config.yaml
arch: "preact_resnet"
avg_pool_shortcut: true
widths: [64, 128, 256]
loss: "cross_entropy"
adamw_lr_other_params: 0.0018
batch_size: 512
Rows from block 2, named by matrix and row number. Rows with one number belong to one channel. Each number is 200 + 40 x the weight over its row's rms, rounded and kept within 0 to 999. All counts start at 0. After the name is the row's rms in percent of the matrix's.
# convs0: first 3x3 conv (model.blocks.2.convs.0.weight, 64x64x3x3), inputs 11-21, a 3x3 kernel for each
# convs1: second 3x3 conv (model.blocks.2.convs.1.weight, 64x64x3x3, transposed), outputs 11-21, a 3x3 kernel for each
convs0.12,097,149,183,170,159,192,208,179,209,188,95,181,186,112,163,169,135,195,208,173,149,198,155,194,209,192,222,234,279,290,172,246,259,253,240,205,202,194,234,264,125,217,243,148,208,186,130,173,130,107,181,156,156,211,144,139,127,151,227,249,219,262,253,201,186,183,214,153,178,207,194,237,250,193,154,165,180,204,164,182,252,241,155,176,205,227,224,234,208,218,183,168,148,200,180,208,244,209,229,304
convs0.13,106,150,194,257,218,204,206,229,156,202,208,203,185,206,202,163,191,180,172,193,185,190,230,224,212,199,203,206,203,215,157,221,189,231,161,185,254,131,218,203,228,213,225,201,197,188,185,210,230,188,167,168,176,208,205,204,174,195,228,248,237,249,242,166,197,174,169,241,169,179,225,232,200,168,195,223,240,235,225,212,208,182,216,193,198,215,206,198,224,226,184,168,171,193,209,231,215,180,201,136
convs0.14,094,203,211,219,230,194,224,263,186,212,210,198,196,191,133,138,150,168,146,254,228,194,217,214,218,293,246,276,156,146,203,188,177,227,246,217,200,237,229,201,248,174,182,254,182,258,268,142,135,317,215,200,243,244,200,176,181,210,166,176,152,317,235,147,168,175,230,181,234,231,186,220,245,248,155,128,185,123,144,136,121,114,262,252,225,192,226,193,119,182,211,199,229,190,199,205,176,208,181,181
convs0.15,099,245,173,208,162,172,192,119,193,181,225,233,177,250,251,153,254,202,129,163,184,229,185,249,248,186,233,235,240,158,294,246,168,287,234,200,261,176,206,168,204,172,174,220,157,174,214,248,238,203,225,224,194,183,174,170,200,190,207,201,220,252,275,263,205,228,180,228,193,166,233,169,132,263,225,162,242,211,195,214,248,215,151,178,88,221,225,126,267,260,184,228,173,167,218,162,108,171,158,107
convs0.16,104,168,156,132,262,287,288,251,237,192,235,223,193,273,196,174,220,213,174,191,155,145,221,242,228,193,220,224,174,165,265,222,220,243,134,171,213,197,194,185,221,286,204,205,269,183,250,250,187,238,234,177,94,143,118,183,177,188,222,169,185,204,172,178,161,171,204,219,208,246,178,156,157,184,206,250,233,184,212,232,235,227,190,263,285,158,140,229,200,98,123,122,115,110,234,244,191,44,114,178
convs0.17,098,134,189,193,142,215,219,182,206,284,139,210,216,134,190,215,178,187,189,212,249,252,161,225,234,171,185,193,280,164,195,227,150,158,228,181,169,188,286,203,194,229,180,163,220,130,194,177,184,235,200,219,175,230,218,190,186,227,123,158,186,176,180,176,181,226,190,194,239,230,139,185,216,181,186,145,182,239,175,228,177,219,234,274,214,157,235,176,97,116,168,195,123,173,227,267,252,146,225,268
convs0.18,091,264,185,230,208,211,227,182,167,196,198,157,150,199,158,225,354,299,337,156,151,164,158,176,171,157,182,183,175,194,228,115,213,227,135,183,222,280,248,247,222,164,191,158,172,190,217,224,231,168,178,200,163,154,147,182,169,158,194,173,190,191,198,224,95,172,170,139,171,124,179,188,138,163,123,195,195,139,128,276,191,189,143,166,226,156,162,205,153,149,202,204,254,257,248,153,117,238,179,181
convs0.19,099,225,244,244,204,190,211,127,169,222,180,152,145,248,191,175,98,64,129,229,215,207,158,133,142,181,194,179,187,202,209,231,239,248,190,179,130,178,262,226,158,214,188,180,228,187,138,175,218,147,178,197,122,172,196,157,147,139,151,190,210,180,170,187,192,165,199,156,188,189,131,178,236,163,155,164,173,151,184,192,158,245,156,175,204,208,193,198,277,258,213,175,193,265,163,169,156,186,251,218
convs0.20,096,220,234,244,171,204,245,127,191,263,172,163,204,181,180,181,194,181,193,230,187,180,209,226,192,173,157,122,191,170,147,135,154,156,135,196,205,221,274,282,246,244,220,172,146,163,193,181,206,221,206,164,209,162,176,260,170,123,254,194,156,203,154,157,174,196,223,202,194,258,113,136,210,204,204,136,159,238,193,212,199,166,175,193,211,192,169,149,193,179,127,296,185,158,280,194,233,182,129,165
convs0.21,101,192,226,270,212,226,295,224,214,312,262,173,165,242,146,106,202,128,160,262,191,217,272,211,153,238,209,173,122,193,148,159,173,170,239,276,208,162,229,253,149,190,185,200,187,144,193,216,221,176,192,201,151,184,170,196,205,221,175,184,144,216,185,170,212,174,227,173,251,268,50,233,282,186,241,188,209,224,225,170,143,182,170,138,153,138,188,207,118,214,240,169,123,193,134,177,253,181,220,238
convs0.22,102,175,180,190,187,241,285,143,235,298,153,165,202,177,168,201,194,190,245,245,216,131,212,217,136,215,213,165,160,201,220,168,172,233,113,200,231,136,225,214,170,229,191,187,246,250,308,204,168,217,157,162,151,113,125,165,175,193,161,195,162,176,187,137,192,136,164,215,239,193,197,225,202,317,241,171,294,243,163,236,204,144,150,167,229,206,213,231,226,222,171,199,169,170,171,181,156,166,223,246
convs0.23,107,101,174,230,128,175,184,179,187,176,234,192,148,247,193,186,237,211,259,257,260,216,231,247,221,165,180,219,266,265,217,179,197,236,147,185,229,198,278,298,170,218,226,118,116,210,237,243,219,158,157,142,171,118,155,164,209,266,157,175,230,206,181,193,228,250,270,153,176,204,178,183,196,195,131,170,216,190,166,182,201,186,203,169,208,256,148,147,272,199,141,176,148,214,102,211,254,191,200,245
convs0.24,101,204,208,260,216,256,267,170,179,136,211,195,206,179,201,232,226,172,227,149,170,176,202,208,217,254,232,225,239,274,166,238,180,148,124,82,148,219,217,301,231,236,224,219,146,139,171,229,206,177,193,140,186,200,210,225,238,181,155,173,206,200,229,263,184,176,147,286,261,182,176,162,131,198,215,237,194,191,240,190,177,218,172,207,252,205,240,227,226,267,198,180,186,180,249,224,208,181,210,198
convs0.25,102,165,177,179,192,193,183,228,199,157,303,276,150,165,121,153,90,139,200,171,192,234,163,253,270,241,282,240,198,315,272,246,254,157,255,90,158,149,182,201,144,180,256,203,200,203,257,252,181,207,181,122,194,151,103,228,182,154,161,194,193,204,238,218,231,226,170,140,163,178,174,105,98,178,151,160,157,149,149,172,186,225,192,144,183,173,128,179,145,176,228,162,158,142,111,141,212,225,231,245
convs0.26,098,186,151,162,147,198,218,213,221,217,162,217,193,170,200,179,199,215,188,206,214,233,228,250,252,181,168,204,156,165,119,198,210,221,207,300,269,158,179,190,175,167,165,251,200,247,186,158,144,201,177,140,226,206,209,183,212,189,216,204,158,236,192,170,105,162,201,209,193,236,263,250,237,179,160,114,149,169,159,109,151,166,217,201,207,232,181,187,189,184,197,226,245,240,179,183,241,191,246,262
convs0.27,099,171,242,197,210,250,198,177,213,201,225,248,270,227,205,232,260,232,167,259,209,178,281,254,228,217,225,240,124,179,265,159,248,242,139,218,208,188,203,254,198,216,294,184,271,277,165,160,221,229,218,239,199,179,198,161,203,213,169,198,220,142,200,196,185,177,126,183,168,165,229,171,148,252,174,116,245,174,151,235,175,145,211,176,170,239,207,172,275,220,152,180,186,177,237,236,195,218,158,168
convs1.12,089,247,179,148,284,189,163,217,164,188,213,266,275,211,252,263,215,266,270,161,110,117,186,161,208,254,165,248,149,231,161,164,216,135,154,172,171,169,197,206,162,206,210,120,144,169,181,150,207,211,176,219,208,218,258,234,251,269,151,204,235,156,222,253,185,177,146,211,255,178,231,246,183,170,148,177,163,191,227,184,194,204,169,110,181,240,225,234,276,287,201,196,250,162,190,210,200,197,201,217
convs1.13,100,158,197,203,183,203,203,182,185,228,259,258,211,244,205,165,200,230,221,258,281,273,183,243,280,187,229,270,199,205,172,188,210,206,177,148,170,176,192,230,187,254,267,200,213,199,193,207,289,299,277,242,193,170,218,149,169,172,208,207,205,151,139,145,235,210,202,163,183,199,178,208,210,218,133,170,198,199,216,274,231,243,228,166,185,233,172,154,258,244,160,250,221,233,217,242,258,280,285,262
convs1.14,089,146,206,221,215,259,198,184,214,140,167,178,228,151,188,230,166,167,154,197,237,249,158,212,214,153,224,256,164,180,184,127,190,196,173,214,214,119,180,165,148,163,193,116,169,191,147,198,183,163,219,242,154,197,236,136,212,244,195,235,168,230,245,230,160,164,157,144,176,171,161,179,168,198,219,207,233,279,244,224,271,238,203,222,212,229,235,226,194,200,206,256,237,236,155,158,214,164,159,132
convs1.15,098,237,218,178,249,171,157,236,167,186,148,94,158,121,160,263,93,145,297,204,225,184,196,235,230,188,229,268,177,203,183,179,202,181,203,250,191,200,166,184,208,165,226,233,192,278,175,229,189,180,189,188,214,194,155,239,228,174,233,238,208,186,212,226,264,199,143,239,208,160,175,212,205,209,188,173,182,154,187,154,116,163,186,168,193,183,191,183,236,213,173,180,163,156,157,185,180,184,198,222
convs1.16,098,213,168,194,188,129,195,237,209,212,192,198,208,155,206,182,129,160,196,138,179,150,161,200,174,121,127,220,175,177,169,211,266,194,226,223,160,180,115,199,215,139,174,261,214,192,200,192,193,182,179,207,229,147,147,228,222,211,192,200,207,158,138,164,193,189,145,196,186,117,153,164,173,212,116,78,223,162,147,196,174,293,238,226,248,193,178,159,142,151,170,238,247,292,193,182,206,209,253,286
convs1.17,104,254,175,209,281,255,249,207,167,189,199,199,190,135,164,200,179,135,205,256,151,150,235,142,204,235,196,215,237,238,219,252,254,203,235,241,242,229,189,170,205,230,187,175,185,195,218,228,255,148,192,220,160,202,195,232,216,242,209,234,289,165,205,268,129,146,126,150,210,181,120,203,195,182,214,271,149,153,255,153,132,181,263,210,167,246,239,176,240,254,243,164,178,143,214,200,240,208,155,162
convs1.18,103,136,183,212,130,179,249,128,211,231,254,204,128,178,203,153,243,238,221,227,208,233,179,187,221,178,164,218,192,192,169,158,174,168,164,192,237,163,141,156,205,275,246,184,210,179,214,192,122,256,259,161,175,189,141,176,222,229,175,221,202,229,242,197,165,143,165,277,265,218,258,240,232,262,168,179,312,249,210,349,303,255,163,190,291,189,189,286,202,181,241,137,150,116,242,262,205,215,235,193
convs1.19,089,211,191,179,153,237,279,162,200,251,215,216,220,230,225,187,225,232,170,189,126,216,203,159,171,244,226,219,278,156,154,265,201,180,198,183,160,177,121,128,221,212,286,187,193,213,141,163,219,186,192,232,211,163,137,208,183,172,223,174,186,218,258,283,215,185,235,232,255,311,137,203,264,253,127,173,279,134,210,236,180,232,187,220,180,152,236,244,171,213,211,180,196,234,260,230,253,138,156,167
convs1.20,100,109,177,263,129,159,253,109,174,227,218,165,143,264,235,219,202,216,195,151,182,198,120,197,209,57,125,185,210,153,177,205,153,207,174,192,133,234,164,238,208,171,186,214,150,126,201,216,178,151,227,210,134,144,182,216,183,174,236,191,165,212,197,171,209,191,208,150,177,224,84,139,204,202,215,202,222,197,215,173,186,188,195,189,175,214,187,192,140,127,139,243,221,184,246,218,193,173,157,130
convs1.21,095,138,186,212,156,197,241,118,168,158,180,163,184,163,177,177,152,146,134,264,181,210,240,198,183,185,164,203,164,194,241,142,212,252,171,230,299,181,276,255,220,219,230,229,200,138,156,188,243,167,206,248,214,241,181,214,222,258,236,210,233,238,212,215,210,177,143,224,173,136,232,146,177,242,141,178,195,135,174,211,174,188,219,193,198,247,181,193,268,196,160,145,263,275,104,222,220,132,155,234
convs1.22,101,179,243,271,210,187,172,196,190,150,125,136,162,155,180,181,188,209,222,273,209,228,245,173,166,261,147,168,185,233,231,188,235,225,180,228,205,139,223,204,172,236,232,186,219,203,243,241,238,215,188,231,181,148,227,147,131,134,168,215,179,175,222,253,299,273,272,246,231,215,236,206,205,168,104,143,226,143,173,202,131,172,215,142,81,208,190,145,233,235,157,148,209,209,202,222,194,277,235,198
convs1.23,098,191,197,266,275,243,238,285,208,178,155,174,206,148,118,186,170,163,179,196,140,152,225,229,181,269,249,196,168,180,209,209,251,263,219,180,204,175,217,256,233,207,199,113,127,201,189,229,256,187,215,229,181,182,194,161,165,169,151,210,197,166,184,152,229,200,202,204,195,168,238,207,188,222,262,195,235,223,232,214,241,253,263,179,123,192,212,100,118,160,172,242,255,209,217,245,281,220,239,274
convs1.24,099,203,308,266,166,284,236,117,197,208,229,196,158,191,174,141,197,204,199,227,209,163,231,241,206,221,159,176,183,199,226,227,169,230,141,165,140,174,239,302,161,168,167,224,191,165,184,232,251,200,161,202,221,167,135,169,181,164,154,215,187,142,195,208,199,250,253,174,198,220,214,178,169,174,154,192,159,219,229,162,181,186,244,197,190,220,126,198,213,201,247,158,191,239,200,207,212,179,237,198
convs1.25,109,205,259,240,193,200,246,194,205,151,208,217,198,230,203,204,209,207,177,204,211,203,193,182,206,149,139,150,181,281,296,148,224,206,113,154,215,158,234,294,179,236,196,165,205,132,197,226,240,145,193,200,134,156,171,180,173,152,212,193,213,163,179,244,284,335,324,233,302,264,247,210,175,184,139,143,163,114,109,194,172,177,198,104,141,226,180,141,258,220,142,150,243,254,252,250,270,120,128,184
convs1.26,101,156,216,251,175,190,204,186,225,203,192,148,199,193,188,215,255,245,238,167,175,178,113,184,249,165,182,220,247,239,211,174,216,220,203,223,211,206,255,218,297,244,139,239,148,71,246,219,202,227,180,167,190,192,193,237,226,184,237,195,190,243,206,199,209,225,216,189,221,206,165,216,218,212,152,168,264,214,183,200,133,167,180,147,111,193,147,112,206,233,186,208,212,202,165,191,211,158,178,204
convs1.27,098,214,201,136,274,163,103,260,179,116,184,172,219,186,203,271,202,228,259,126,66,110,144,101,150,210,186,196,175,142,161,176,178,174,210,201,212,160,191,142,129,152,164,125,158,199,209,251,206,158,187,194,177,187,234,263,207,228,227,181,171,190,151,138,209,231,243,192,237,231,171,204,188,151,169,165,166,168,188,181,204,213,232,197,212,239,253,224,234,218,210,214,207,204,121,122,112,159,166,147